Weights of a small audio frame classifier.
Model: log mel input, arch transformer, norm layernorm, activation gelu, layers 16, width 192.
Training: soap at rate 0.0035, batches of 128, held-out accuracy 98%.
Rows from block 12 of a small audio frame classifier, named by matrix and row number. Rows with one number belong to one neuron. Each number is 128 + 24 x the weight over its row's rms, rounded and kept within 0 to 255. All counts start at 0.
After each neuron's rows are labels from the 100 clips, of 14976, where the neuron reaches its highest value: "strongest on" is what is common among them. Only what is clearly more common there than usual is listed. The data: tunes sung on syllables by a formant synthesiser.
# fc1: MLP up (model.blocks.12.mlp.fc1.weight, 768x192), inputs 96-191
# fc2: MLP down (model.blocks.12.mlp.fc2.weight, 192x768, transposed), outputs 96-191

fc1.263 [ 94 120 143 164 134 123 144 110 117 135 109 152 158 124 135 130 154 125 143 100 107 108  97 124 127 123 177 132  86 143 179 128 138 143 126 104 129 121 121 145  81 159 118 118  93 101 178  78  84 149 159 146 156 150 133 103 174 151 163 122 107 149 100  83 114 119 143 115 107 127 112 128 117  66 119 188 104 169 136 149  69 148 160 137  95 100 148 139 134 104 119 142 118 107  99 124]
fc2.263 [132 104 108 166 117 146 124 150 166  96 124 143 103 126 111 131 176 145 144 102 148 117 140  70 139 127  47 114 113 110 156 144 151 120 169 159 150 123 163 153 101 120 120 134 145 161 137 101  80 115  96 123 165 128  89 119 138 141 180 102 103 150 113  94 131 172 106 182 127 153 130 140 133 128 144 151 116 111 122  76 139 141 173 113 104 113 183 132 106 120  87 130 115  91 156 125]
strongest on: consonant: /n/; vowel: /ɑ/; vowel: /u/

fc1.357 [141 176 138 100 138 145  92 166 130 123 115  99 156 138 128  93 127 121 120  79 168 123 112 130 116 147 134 104 127 127 114 143 125 150 120 136 140 143 131 110 104 122 140 133  93  96 130 152 106 146 146 150 138 134 159 118 160 160 152 117 110  92 119 135 151 130 116 167 144 129 163 171 100 147 117 146 116 149 147 173 134 118 113 144 149 155 105 122 131 157 156 104  70 116 114 144]
fc2.357 [110 116 103 119 156 105 127 140 135 108 110 158 141 119 122 108 180 108 116 125 140 129  87 109 114 131 132 143  98 115 125 134  92 151 140 144 110 123  93 159 113 125 134 118 143 135 125 114 135  89 137 153 111 136 148  80 150 121 178 183 108 140 122  99 110 135 160 142  85 133 153 151  84 108 146  88  98 141 140 107 124 156 151 153 102 170 171 129 130 105 141 152 125 101 147 149]
strongest on: vowel: /e/; consonant: /t/

fc1.762 [163 128 118 129 129 154 120 108 168 159  89 121 154  51 162 117 111 158 144 145 131 106 145 154 109 116 121 144 160 107 112  83 137 123 115 143 145  99 168  92 154  92  65 102 145 135 111 159  88 122 115 131 168 100 124 122 140 142 124 131 138 168 103 110  91 130 132 134 125  85 117  92 110 150 123  78 140 110 143 120  98 148 142 134 126 134 139 152 119 135 153  98  96 175  71 127]
fc2.762 [166 118 127 112  76  98 114  86 151 115 121 135 135 157 146 117 142 104  93 161 124  66  96 140 130 112 154 144 128 131 101 166 131 124 151 145 160 101 135 137 158 141 121 147 129 115 122 132  69  94 152 139 145 143 147  98 114 136 157 114 149 141 118 126 111 170 111 118 141 153 145 105 139 145 107  98 113 111 115  99 151 115 176 168 110  99 131  83 127 111 145 130 101 149 110 126]
strongest on: vowel: /e/; reverberation; consonant: /l/

fc1.171 [120 119 130 164 134 137 117 138 123 117  87 139 174 166 150 122  91 128 113 129 117 119 146 135 109 134 101  86 158 141 120  92 176 150 133 107 138 121 117 110 144 133 129 154  84 124  87  72 127 123 160 108 131 145 147 142 136 140 159 125 126 119 147 116 116 133 151 130 121 132 110 103 147 197 148 153 138  76 158 115 125 108 180 137 172 146 113  91 125 122 164 132 126 161 129 105]
fc2.171 [113 113 138 121 146 127 154 157 121 122 106 120 142 140  90 133 171 116 132 139 134 108 110 128 144 105 120 130  82 101 143 145 163 162 148 169 129 143 114 140 102 119 142 120 176 182 153 137 146 162 128 162 143 109 155 116 153 108 148 110  97 156 111 122 133 104 126 143 100 152 114 146 112  87 146 105 116 129 112 103 155 124 130 124  79  93 116 100 153 132 145 123 141 129 120 105]
strongest on: vowel: /æ/; consonant: /ʃ/; consonant: /t/; clipping

fc1.524 [135 171 145 153 157 108 150  71 132 101 120 138 109 152 154 112 126  75 128 151 130 104  60 202 107 120 120 150 105  99 159 137 122 102  85 115 126 130 141  69 146 161 132 149  85 139 105  92 127 115  94 165 115 122 140 132 154 134 172 111 149  99  92  99 123 145 126 130 145  92  93 128 113 121 155 132 103 147 122  95 115 119 160 127 130 126 135 128 160 139 110 111 168 106 129 103]
fc2.524 [127 124 131 167 131 117 153 116 139 150 100 130 173 118 133 123 138 149 137 118 145 128 146 131 115 151  89 100 138 136 125 168 109 149 124 137 148 152 146 161 126 116 144 113 157  88 119 136 157  81 151 106 178 169 110 161 183 105 142 131 140  66 136 149 143  81 122 175 136 127 176 122 108 135 136 131  98 182  76 126 140 131 137 147 124 135  72 117 118 161 147 151  75  91 135 126]
strongest on: vowel: /o/; consonant: /n/

fc1.15 [128  93 127 119 140 126 129 157 147 100 157 108 148 152 148 145 121 160 120 109 154 145 163 126 131 154 146 169 187  98 109 106 131 140 117  88 118 127 153 114 114 119 110 128 157 164 153 160 129 159  77 170 146 166 143 106 143 105 168 144 126 141 115 176 113 101 135  82 132 141 115 128 106 113 146 135  92 166  99 143 174  85 108 129 123 127 103 132 159 113  97 161 137 102 140  84]
fc2.15 [132 114 130 113  94 100 109 119 102 137 167 134 108 165 125  89 124  89 157 143 113 142 119 126 124 120 158 161  83 185 126 114 126 109 115 117 130 101 113 116 127 133 133 119 126 157 146 117 128 126 100 117 145 126 140  65 129 108  87 159 152 179 114 153 117 129 110 128 115 122 115 128 189 130 159 107 112 114  94 154 107 153 151 150 131 151 123 135 140 129 112 129 152 133 102 116]
strongest on: vowel: /e/; clipping

fc1.317 [176 161 108 111 106 101  94 109 122 122 101 112  97  87 101 115 168 106 118  96 114 146 137  83 149 163  89  98 139 148 114 114 142  80 125 108  88 130 118 114 177 129 145 138 127 141 113 160 143 113 138 110 157 134 110 137 102  96 137 125 113 137 125 139 123 108 141 161 137 124 140 120 118 148 127  96 155 120 156 157 112 112 163 159 116 126 138 130 131 121 138 123 126 111 160 111]
fc2.317 [124  98 108 125 134 115 177 159 130 141 170 158 161 105  62 120 170  92 141 106 163 131 127 105 145 156 151 132 147 132 160 114 130 125 112  94 131 159 128 134 127 110 153 122 132 115 159 146 119 180 163 111 145  89 113 151  84 132 129  95 111 144 142  77 182 108 118 116 164 132 124 144 123 115  60 149 138 128 124 159 112  95 110 154 138 151 175 114 112 147 111 101 134 119 110  97]
strongest on: consonant: /d/; vowel: /o/; deep voice

fc1.561 [121 114 142 117 116  79 132 125 125 148 130 166  86 134 165 123 163 126 155 152  53 123 145 164 133 105 135  89 173 116 105 133  96 176 121  87 140 153 160 155 146 123 155 110  97 123 183 157 141 133 133 133 152 105 138 104  94  98 153 108  98 124 144 171 116 112 125 105 110 148 117  99 140 138 165 129 114 147 136 156 138 145 147 108 148 128 143 167 126 123 130 112 111 116 152 122]
fc2.561 [102 179 139 168 146 146 128 116 135 115 168 161 120 175 115 106 123 147 149 148 160 134  83 113 110 132 131 163 134 133 131 126 147 115 105 152 171 138 153  96 123 134 108 136 125 137 153 144 151 121 137 153 140 147 149 154 143 109 140 176 142 179 131 115 175 140 107 149 144 144 120 129 164 143 174 119 132 175 128 141 124 148 177 158 136 150 126 106 123 117 127 120 155 146 102 140]
strongest on: consonant: /n/; vowel: /u/; vowel: /o/

fc1.190 [156 146 140 105 127 107 116 109 122  76 139 105 136  90 125 100 181 152 132 131  92 152 108 144 139 158 129 178  99  92 127 134 110 130  80 168 185 147 119 145 115 127 107 122 152  79 120  98 153 115 118 125 150 147 101  90 148 100 111 131 111 157 165 156 125 147 118 106 148 122 116 164 112 100 100  95 114 120 122 120  94 158 118 115 141 113 126 125 121 139 120 180 118 139 109 168]
fc2.190 [ 77 104 134  94 146 128 120 116  98 137 120 132 118 131 148 101 141 107 149 140 133  89 127 138 188 121 124 153 169 101 147 174 165 141 160  99 130 180 151 169  90  77 138 106 125 145 118 153 135 111 184 115 133 132 166 156 121 123 166 170 102 139  88 115 119 133 114 132 120 156 106 136 112 144  70 155 164 142 144 101 132 190 191 119 132 126 108 149 142 109 116 160 124 125 140 131]
strongest on: consonant: /d/; vowel: /u/; consonant: /t/; vowel: /ɑ/

fc1.136 [122 142 155 144 131 166 134 113 131  94 160  95 134 151  84 139 125 153 141 108 141 128 126 156 168  96 111 136 157 137 147 137 114 118 111 135 142 139 163 126 110 147 125 124  81 131  75 133 102 145 111 125 183 146 161 126 176 115 128 150 111 133 131 106 158 135 170 143 119 111 140 169 106 118  97 173  88 146 116  98 113 108 122 116 145 102 106 142 128 130 122  94 161 107 178 137]
fc2.136 [112  59 140 140 142 112  66 102  93 130 101 122 116 123 115 124 150 159 130  87 108 113 107 130 112 111 130 135  98 105 125 173  80 130  99 131 100 163 116 145  98 116 146 157 130 146 119 149 136 135 103 120 124 110 110 103 105 154 140 105 176 108 120 152  61 123 139 123 128  67 138  84 121 195 145 116 119 181 128  91 155 133 138 138 140  92 148 133 100 107 105 145  79 118 125  91]
strongest on: consonant: /n/; vowel: /ɑ/

fc1.65 [133  88 132 171 101 162  94  99 119 153 147 111 103 116 135 125 147 104 147 137  82 129 193 118 152 145  78 120 124 111 161 100 131 118 173 150 139 138 107 111  96 121 114 119 147 136  94 129 136 130 119 143 154 118 144 109 119 130 138 156  79 101  93 138 144  93 119 139 133 119 182 164 116 152  98 136 142 145 132 120 136 103 130 136 117  86 138 102 139 111 152 128 149  99 154 119]
fc2.65 [159 130 126 138 112 131 129 120 165  66 128 125 112 122 144 168 149 178 160 144 122 138 125 134 128 110  88  84 120 149 131 130 125 108 133 100 140 146 130  98 115 178 135 148 135 111 187 130 150 141 111 145 104 144 123  89 167  84 123 124 138 130 121 135 119  73 185 140 150 142 144 156 155 104 125 131 119 144 159 116  98 110 138 156 159 124 120 157 135 135 143 117 176 108 123 143]
strongest on: vowel: /ɑ/; clipping; consonant: /ʃ/

fc1.194 [133 110 145 174 110 142 127 148 126 105 125 149 141 143 120  96 135 145 140 123 104 156 113 138 109  99 162 118 132 149 132 131 151 141 153 114 135 101 122 138 105 132 125 130  73 165 105 121 158 158 130 124  95  52 138 106 120  95 112  93 132 143 119 150  95 111 129 112 131 141 139  98 129 105 147 132  95 101 151 123 104 121 126  86 129  86 129 144 148 113 152 135 113 159 150 168]
fc2.194 [125 114 138 147 109 119 139 136  91 128 140 139 111 124 166 104  86 117 155 104 145 108 165 102 135 143 102 160 131 142 117 110 119 147 122 135 150 138  87 136 140 139 147 171 139 142 152 104 127 128 143 105 145 119 100  92 132 102 123 106 163  64 159 162 174 111  88 122 116 149 113 161 121 181  84  93 130 132 120 126 143 108  81 101 146 115 104 158 102 132 114 138 135  83 135 139]
strongest on: vowel: /i/; consonant: /d/

fc1.197 [108 131 109 107 141  81 161 156 130 165 157  77  90 113 114 129  98 137 145 177 135 173 138 109 133 122 136 146 152 121  90 138 153 137 138 112 102 193 115 143 159 117 114 163  99 128 127 112 141  52 178  91 144 151 163 118 153 111 100 108 136 103 121 103 121 147 160 156 102 138 106 160 130 149 153 142 115 111 126 137 126 144 193 160 108 159 110  87 156 141 146 129 102 128 126  97]
fc2.197 [109 128  97 114 127 137 112 130 136 154  90 106  89 146 109 161  93 105 124 115 167 148 113 147  94 117 166  83 132 112 115 138 131 121  82 160 122 180 146 167 161 156  91 121 107 140 138 136  99 160 129 166  84 145 121  97 126 129 143 111 139 132 126 123 145 140 119 123 116 155 106 131 140 154 139 138 147  93 140 110 118 148 157 148 129 128 119 120 109 105 117 180 165 181 164 116]
strongest on: vowel: /æ/; child-like voice; consonant: /ʃ/

fc1.245 [140  94 139 151  91 138 115 156 121 137 168 122 170 129 138 123 133 148 123 139  88 101 144 152 131  72 126 163  87  86 154 157 140 140 167 117 122 122 120 187 157 117 138  86 139 134 102 137 178 164 135 136 145 114 120 159 141 155  90 145 124 114 117 138  90 146 165 125 127 132 101 128 132 129 120 145 125 161 151 110 153 109 136 105 190 104 130 114 181 154 124 102 135 141 125 107]
fc2.245 [138 180 138  67 137 119 154 107 160  94 108 133 154 125 121 147 148 155 161 115 109  88  82 119 155 122 110 127 128 144  87 154 168 155 104 142 162  95 127 150 137 143 128  87 125 110 118  68 143 139 147 152 145 160  82 102 134 108 164 161 130 148 144 168 118 127 116 135 123 175 153 164 157 110 145 154 118 155 171 128  91 131 150 101 154 114 120 139 157 131 139 161 152 129 154 105]
strongest on: vowel: /ɑ/; consonant: /b/

fc1.555 [ 89 162 104  95 105 136 127 119 138 128 163 106 114 123 101 125 113 126 146 117 161 147 190 127 155 126  98 126 128 123 187 150 102 103 151 104  66 153  92 139 136 129 148 103 149 151 118  88  94 120 134 139 136 106 149 125 165 132 147 133 119 124 144 137 119 129 151 150 149 155 130  92 136 174 118 118 129 149 150 131 104 105  92 158 121 142  90 106  96  94 150  88 146 128 139 124]
fc2.555 [123 142 107 113 151 152  97 147 158  97 132 138 117 177 128 172 134 106 143 164 138 127 140  85 120 172 133 122 114 107 133 157 125 148 139 124 116 128 131 115 125 115 168 169 137 124 154 113 139 113  90 135 194 148 110 125 109 114 105 111 104 117 146 167 143 100 150 127 103  80  95 170 100  69  79 158  81 152 175 108 150 126 138 123 166 126 109 159 131 125 112 135 128 123 122 110]
strongest on: vowel: /ɑ/; child-like voice; consonant: /t/; vowel: /u/

fc1.262 [108 113 119 129 118 147 131  78 120 125 114 139 154 126 144 138 128 114 128 119 122  81 118 151 151 178 129 150  84 142 103 132 116 159 137 118 162 156 129  95 121 134 157 135 143 155 113 123 169 127 122 124 114 179 115 144  94 174 104 149 137  98 121 130 134 158 156 141  96 127 166 137 123 102  79 121 146 182 146  70 151 174 174 141 110  75 134 103 142 122 117 134 147 118 118 128]
fc2.262 [101 105 136  92 105 164 120 141 137 154 134 100 167 108 109 153 113 138 137 125 117 125 141 145 131 128 104 148 121 154 153 104 141  86  92 137 132 148 107 153 132 133 175 137 165 103 120 140 149 127 146 119 103 115  89 109 112 122 152 148 148 159 104 137 142  99 125 170 128 124 122 153 142 124  71 135 157 172 144 145 140  84  89 164 100 134 162 135 123 132 151 133 134  89 179 151]
strongest on: vowel: /o/; consonant: /ʃ/; vowel: /e/

fc1.696 [127 135 140 108  95 128 159  85 168 126  91 142 111 167 132  88 128  81 154 134 170 111 116 174 118 149 133 101 118 128 108 111 120 138 112 149 123 150  99 142  94  80  98 175 111 117 166 174 139 127 143 143 106 130 147  88  86 132 118 122 125 140 144 102 157 120 115 126 145 149 129 119 144 163 126  98 154 133 116 134  96 145 117 143  89 148 124 109  71 200 117 141 120  70 123 126]
fc2.696 [110 124 108 157 141 142 123 150 104 157 130 156 123 103 127 102 128  93 105 128 140 152 152 124 127 114 118 117 101 109  99 128 135 102 140 101 146 135 108 135  96 139 165 134 135  97 156 142 138  81 132 103 142 148 162 130 157 158 116 109 124 121 110 145 114 101  89 147 116 119 172 121 125 160 100  77 153 102 130 114 159 124 150  74 161 144 116 109 149 144 121 103 117 121 111 100]
strongest on: consonant: /t/; vowel: /ɑ/; consonant: /ʃ/

fc1.152 [138  99 184 121 161 123 136  76 130  85 108 157 118 110 103 145 143 141  97 141 152 140 136 143 132 106 185 141 136 128 116 119 106 130 168 121  87 103 111 128 148 140 145 136  90 129 163 133  81 105  80 150 138 139 142  82 117 133 166 119 146 104 113 135 151 127 146  87 130 126 114 184 150  89  91 127 132 130 152 133 149 138  83 141 121 135 128 110 101 103 135 143 157 158 161 150]
fc2.152 [124 175  83 110 132 135  90 131 154 113 105 120 124 195 119 165 109 106  99 105 129 141 156 107 146 136 124 128 151 105 104 130 121 132 139 112  81  94 138 123 117 134 105 100  93 122 107 127 133  92  94 134  63 134 101 155  84 131 165 164 140 127 128  96 119 168 125  98 144 142 143 132 134 110  77 130 126 112 161 127 125 152 135 124 131 120 141 147 119 154 127 136 128  98  83 100]
strongest on: vowel: /u/

fc1.743 [109 146 125  95 159 154 116 111 109 165 134 164 118 155 121 133 128 153 151 114  90  94 178  96 136 104 137 136 140 115 137 159 117 153 149 117 146 109 160 104 112  90 152 108 189 118 126 144 121 137 119 122 153 113 129 135 137 166 103 129 100 101 150 131  99 113 155 100 144 127 147 154 136 133 125 164 122  87 122 161 135 142 131 142 164  87 130 126 130 151 141 175 167 134 159 144]
fc2.743 [ 97 114 147 164 135  94 137 121 142 132 110 153 126 110 136 115 162 141 135 113 126 112  89 107 147 120  63 131 106 127 100 116 137 148 152 147 112 150 120 158 116 136 152  84 143 113 149 149 128 101 132 111 159 149 162  94 133 151 138 126 156 162 118 118 129 112 108 205 135 136 134 136 143 154  97 161 137 136 109 143 168 103 118 149  77 147 144 123 134 141 180 127  99  98 156 165]
strongest on: vowel: /ɑ/; consonant: /b/; consonant: /l/

fc1.98 [111 169 134 122 118 115 152 115 145 139  59 123 122 153 163 133 149 128 145 131 141 155 131 114 112 108 106  66 114 168 122 108 105 142 146 148 127 115 137 132 102 107  77 127 144  97 108 118 133 181 154  86  64 131 133 121 148  97 113 130 142 125 134 117 121 120 140 147 141 158 116 141 157 125 113 150 184 144 153 118  96 100 146 111 147 116 146 141 143 115  89  97  90 157  86  74]
fc2.98 [127 110 154 155  99 141 128 165  91 150 183 110 167 139 108 111 140 168 151 132 127 111 136 110 134  81  91 139 151 120 122 124  90 112  93 121 120 114 134 110 188 174 124 144 123 200 165 150 115 115 164 116 131 108 113 137 100 101 172 118 102 138 111 141 133 134 107 110 109 114 162 138 107 126 155 140 110 164 133 139 144 134 121 143 133 109 146 103 106 148 154 149 139  98 142 150]
strongest on: vowel: /æ/; consonant: /d/

fc1.418 [124 104 162 140 173  76 120 144 165 156 155 122 117 146 109 163 136 158 112  88 133 136 144 107 113 160  88 126 129 141 129  94 153 102 144 132  76 170 126  91 110 103 163 180 164 167 115 154  99 114  86 120 163  96 129 130  89 127 123 133  99 117 133 131 149 123 119 122 154 110 103 172 131 108 140 126 142 122 136 144 153 106 100 122 154 143 142 131 133  95 133 152 121 105 118 155]
fc2.418 [157 174 102  76 153 161 108  86 103 161 157 135 126 168 128  90 121  98 133  95 115 109 134 155 157 110 102 129 129 122 133  79 125 125  99  96 121 179 104 118 118 118 167  89 140 151 114 104 134  98 136 130 101 131 135 114 140 154  95 108 121 146 137 106 138 120  98  99 128 112 138 117  84 106 131 128  95 116  96 131  78 134 168 123 122 139 126  92 142 148 121  80 132 151 147 163]
strongest on: vowel: /e/; mains hum

fc1.487 [131 148 108 115  99 134  97 127 125 114 159 146 146 119 144  75 166 136 112 162 134 142 160 124 137 173 115 123 159 109 139 178 138 117 117 117 117 180 136 132  75 120 118 110  95 109  80 118 117 128 170 129 153  81 120  84 174 124 150 153  99  90  99 157 151 165 106 153  96 108 101 151 162 153 132 125 154 163 117 136 189 110 114 157 156 162 161 144 101 128  88 121 104  95  77  99]
fc2.487 [108 113 178 156 123 139 103 145 155 161  78 135 140 127  86 147  91 115 173 138 102  92 103 158 101 123 164  97 129 152 109 106  95  97 134 102 124 100 127  86 189 102 132 103 128 165 134 115 161 162 135 104 162 132 162 116 124  85 142 130  81 147 130 135 125 115 162 116 124 137 141 150 132 120 117 112 149 140 144 118  95 165 114 138 131 113 134 114 111  95 127 109 125 133 172 144]
strongest on: vowel: /e/

fc1.532 [102 127 129 154 137 134  96 130 132 166 154 124 126 148  92 166 141 127 110 136 125 118 134 124 110 104 128 126 100 134 143 145 142 120 143 165 154 173 131 151 116 148 154 159 150 111 134  97 149  94 133 151 137 112  95 103 141 123 149 124 137 116 127 100 132 128 163 105 141 147 139  98 161 112 144 151 139 183 120 168 103 155 130 160 141  78 132 125  82 126 167 146 159 151 107 111]
fc2.532 [115 108 124 158 126  71 102 152 169 128 150 127 101 155 118  89 164 138 119 137 140 146 148 115  75 142 106 125 164 178 126  95 114 123  96 143  89 106 141 103 147 150 127 156 134 123  94 115 127 108  95 139 103 141 107 165 131  99 123 138 123 112 136  97  74 114 135 148 160 124 132 150 118 156  99 128 119 131 163 122 104 132 157  49 122 127  92 143 116 171 143  92 135  97 123 100]
strongest on: vowel: /i/; consonant: /b/; clipping

fc1.155 [104 101 106 143 105 152 145 155 134 131 101  91 135 176  95 132 174 123 149 119 105 117 114  92  95 151 110 155 126  78 131 151  89 110 144  78 105 126 137 146 166 120 111 113 128 160 130 111 137 110 141  87 129  79 128 177 133 138 129 128 135  97 125 120 120 106 124 131 134 116 122 128 117 112 106  68 140 140 141 133 122 136 146 173 135 102  83 141 120 146 125 134 140 159 111 156]
fc2.155 [122 141 165 113  78 119 130 168 145 145  68 148  97 140 127 149 145  87 132 127 168 153 163 102 116 146 127 100 147 112 138 141 150 113 106 124 114 106 100 146 158  91 157 117 124 126 184 149 131  85  94 149 110 159 125 117  86 145 127  85 103  98 130 153 174 134 128 116  99  95 114 143 116 121 117 147 148 123 168  99 162 113 114 120 139 121 136 119 171 134  82  95 128 147  91 123]
strongest on: vowel: /ɑ/

fc1.415 [138 144  92 178  68 123  76  78 130 151 149 137 102 135 145 153 119 111 159 142 100 123 114 152 115 104 129 123 158 117  97  92  62 142 111 115 138 146 116 107 128 160 150 101  96 148 134 183 105 117 114 115 133  98 135 118  97 101 133 103 103 107 111 127 147 106 108 153 149 148  91  88 114 147 124 103 119 150 103 125 161  91 161  94 173 155 128  94 140 130 133  99 114 120 132 127]
fc2.415 [165 129 124 166 157  95 192 104 160 130 123 123 150 108 156 122 111 120 167 137 112 106 132 154 102 110 142 138  97 129 121 143 160 143 116 139 120 117 172 130 175 124  95 116 141 119 167 124 143 129  88 145 107 139 106 146 155 163 148 165 157 172 135 113 126 133 134 149 133 141 190 129 129  97 165 119 139 124 176 165 145 137 134 198 116 139  81 164 119 146 122 151 141 107  92 173]
strongest on: consonant: /n/; vowel: /ɑ/; clipping

fc1.420 [162 138 165 141 128  76 127 148 106 153 125 161 188 106 126 136 128 125 102 106 114 126 117 113 124 116 106 173 151 151  78 152 151 126 124 128 132 101 142 102 111 103 124 126 140 112 109 158 132 128 136 152 128 127 174 172 143 105 108 117 172 120 118 146 116 119  92 114 159 183 101 133 102 138 128 128 151 130 124 102 113 144 124 178 150 112 129 160 117 117  92 116 154 107 105 178]
fc2.420 [122  98 163 175 120 146 110 162 111 134 142 145  99 145 146  87 108  81 159 134 171 103 178 118 151 123 132 118 125  94 116 173 131 171 130 103 142 110 129 107 162  77 110 126 145 148 129 108 164 109 160  85  76 125 135 105  79  85 109 101  87 145 141  90 161 144 126  99 109 147 125 155 131 115 118 146 174 146 133 143 111 134  86 147 153 166 135 141  98  93 146 139 108 118  95 106]
strongest on: vowel: /e/; consonant: /m/; consonant: /b/

fc1.80 [130 140 157 148 127 105 115 134 102 157 103 124 133 169 157 107 120 158 122  94 146 138 148 117  82 174 119 146 128 126 126 168 119 129 103 143 102 159 102 122 124 121 116 114  95 121  78  98 138 125 128 117  88 157 141 148 128 148  91 121  86  79 112 136 116 129 161 124 184 135 121 119 143  72 123 144 178 166 120 149 135 156 126  99 152 136  95  89 130 108 118 140 142 146 114 147]
fc2.80 [127 107 103 121 145 102 145 157 163 164 190 146 118 142  98 111  96 105 145 133 121 168 112  90 167 170 134 119 127 116 105  74 119 122 143 157 122 119  98 119 156 110 138 129 120 163 107 157 130 108 122  94 146 129 170  77 107 113 129 115 104 149 133 116 144 149 110 180 120 142 159 137  94  95 142 103 171 147  88 111 148  97 138 166  90 172 178 157 143 142 141 169 112 104 120 151]
strongest on: vowel: /æ/; consonant: /t/

fc1.170 [122 127 164 128 159 133 136 150  95 116 114  96 154 115 181 136 112 137 143 123 110 111 128  90 167 119 127 142  97 148 113 122 113 152 119 149 164 124 144 116 113 139 127 153 105 121 134 118 150 149 132 106 113 137 172 141 122 122 129 112 111 130 139 134 133 117 124 113  76 122 105  83 151 122 145 132 157 186 145 143 106 153 104 112 155 100 134 143 132 139 114 129 145  99 110 102]
fc2.170 [152 127 134 137 153  96 119  85 113 111 150 147 114 136 123  74 143 147 155 126 117 120 115 129  56 169 129  97 154 168 148 120 103 136 125 139 132 149  94  82 156 121 139 164 105 136 155 108 168 145 122 117 146 148 123 131 118 151 117 166  80 124 135 122 176 133 126 149 116 128 140 149  94 121 154 124 154 106 144 130 143  76  98 122 137 130 109  89 142 145 109  96 135 129 100 139]
strongest on: consonant: /t/; vowel: /u/

fc1.675 [143 151 139 140 133 119 135 133 114 163 136 139 119 155 135 134 167 144 158 113 131 117  70 143 107 158 150 150 128 143 141  98 132 126 146 128 104 135 162 138 146 137 130 171 126 149 136 148 121 129 131 105 121 139 117 140 109 110 112  98 127 151 117 110 134  90 155 144  87 168 177 130 149 116 135 155 170 130 120 125  86 110 161 134 159 150 120 121 141 124  97 147 139 102 106 110]
fc2.675 [ 60 119  89 136 118  97 191 153 116 158 147 126 140 144 151 165 133  91 134 125 144 147 100 159 165 139 132 145  76 141 140 134 163 135 122 120 127 141 129 134 135 134 122  90 125 167 127 142 116 114 142  89 109  85 116 127 127 130 127 155 121 144 120  96 158 108 133 158 123 137  73 125 145 104 175 154 108 111 138  99 106 102 120 176 138 151 100 167 112 100 126 115 122 145 148 157]
strongest on: vowel: /æ/; clipping

fc1.492 [141 190  95  90 155  97 135 138 135 132 120 129  80  99 146 158  97 119 102 119 155 167 116 140  91  97 142 144 101 119 106 122 142 112 124  91  91 130 136 156 184 126 183 120 119 135  93 144  93 129  89 121  94 128 121 109 146 158 120 143 133 103 167 124 110 136 121 101 141  93 124 131  99 105  93 102 148  75 175 130 134 108 157 127 125 156 170 133 121 145 162 101 145 108 114 132]
fc2.492 [105  86 146  88 115 144 142 125 174 115 135 150 122 128 122 134 151  96 141 107 110 137 153 118 136 147 122 144 126 109 107 140 118 143  78 124 120  94  98 129  81 114 106 147 105 110 152  86  96 123  97 131  77  92 175 124 117 106 126 159 132 113 156 142  97 144  75 137 123 143 158 113  94 106 140 158  94  95 120 133 133 114 150 120 132 133 142 129 125 125  96 162 137 132 107 124]
strongest on: consonant: /t/; vowel: /o/; vowel: /u/

fc1.473 [161 155 129 125 104 120 114 138  92 109 163 154 124 161 117 170  69 134 138  95 132 115 153 147  97  81 102 136 132 126 133 131 109 144 149 194  93 139 169 165 155 109 111 156 145  98 150 157 153 181 121 151 129 142 151 130 167 112 107 126 100 102 127 130 145 149 132 138 131 147 187 129 113 118 106 151 128 175 115 145 114 111 146 143 144 129 112 151 105  97 121 131 138 134 152 110]
fc2.473 [118 111 129 131 122 130 166  99 165 119 124 106 158 103 111 144 168 158 126 141 148 144 158 119 103 140 113 100 100 120 154 120 144 145 129 138 133 140 145 127 134 112 156 141  98 101 109 128 141 156  84 109 129 116 100 107  95 145 190 122 144 145 143 108  82 100 109 145 105 110 142 154 104 138 128 115 108 127 140 114 134 106 157 132 136 159 118  91 151 111 113  74 109 118  95 136]
strongest on: vowel: /u/; consonant: /l/

fc1.100 [130 110 113  91 102 141 145 142 168  91 115 138 151 124 126 113 124 102 132 129 152 113 103 102 154  99 138 153  91 166 115 103 115 120 105 133  79 107 138 109 171 129 116 149 106 113 136 141 112 135 155 130 115 130 145 107  93 117 121 108 155 123 150 104 131 139 121 135 139 155 109 102 149 112 138  90 128 149  98 105 141  83 153 125 139 169 122 102 130 125 157 116 137 132 129 111]
fc2.100 [136 146 134 138 131 104 122 136 141 138 159 117 130 151 125 104 179 128 107 128 165 125 132 148 111 109  95 119 107 155  92 122  90  89 124 130  64  97 144 117 129 155 135 124 125 152 107 136  99 124 131 108 125 104 135 146 161 116 151 147 103 125 161 138 132 106 180 117 106 115 149 131  92 105 102 166 118 153 137 119 111 116 145 130 134 158 126 130 135 142 151 145 169  96 167 151]
strongest on: consonant: /t/; vowel: /i/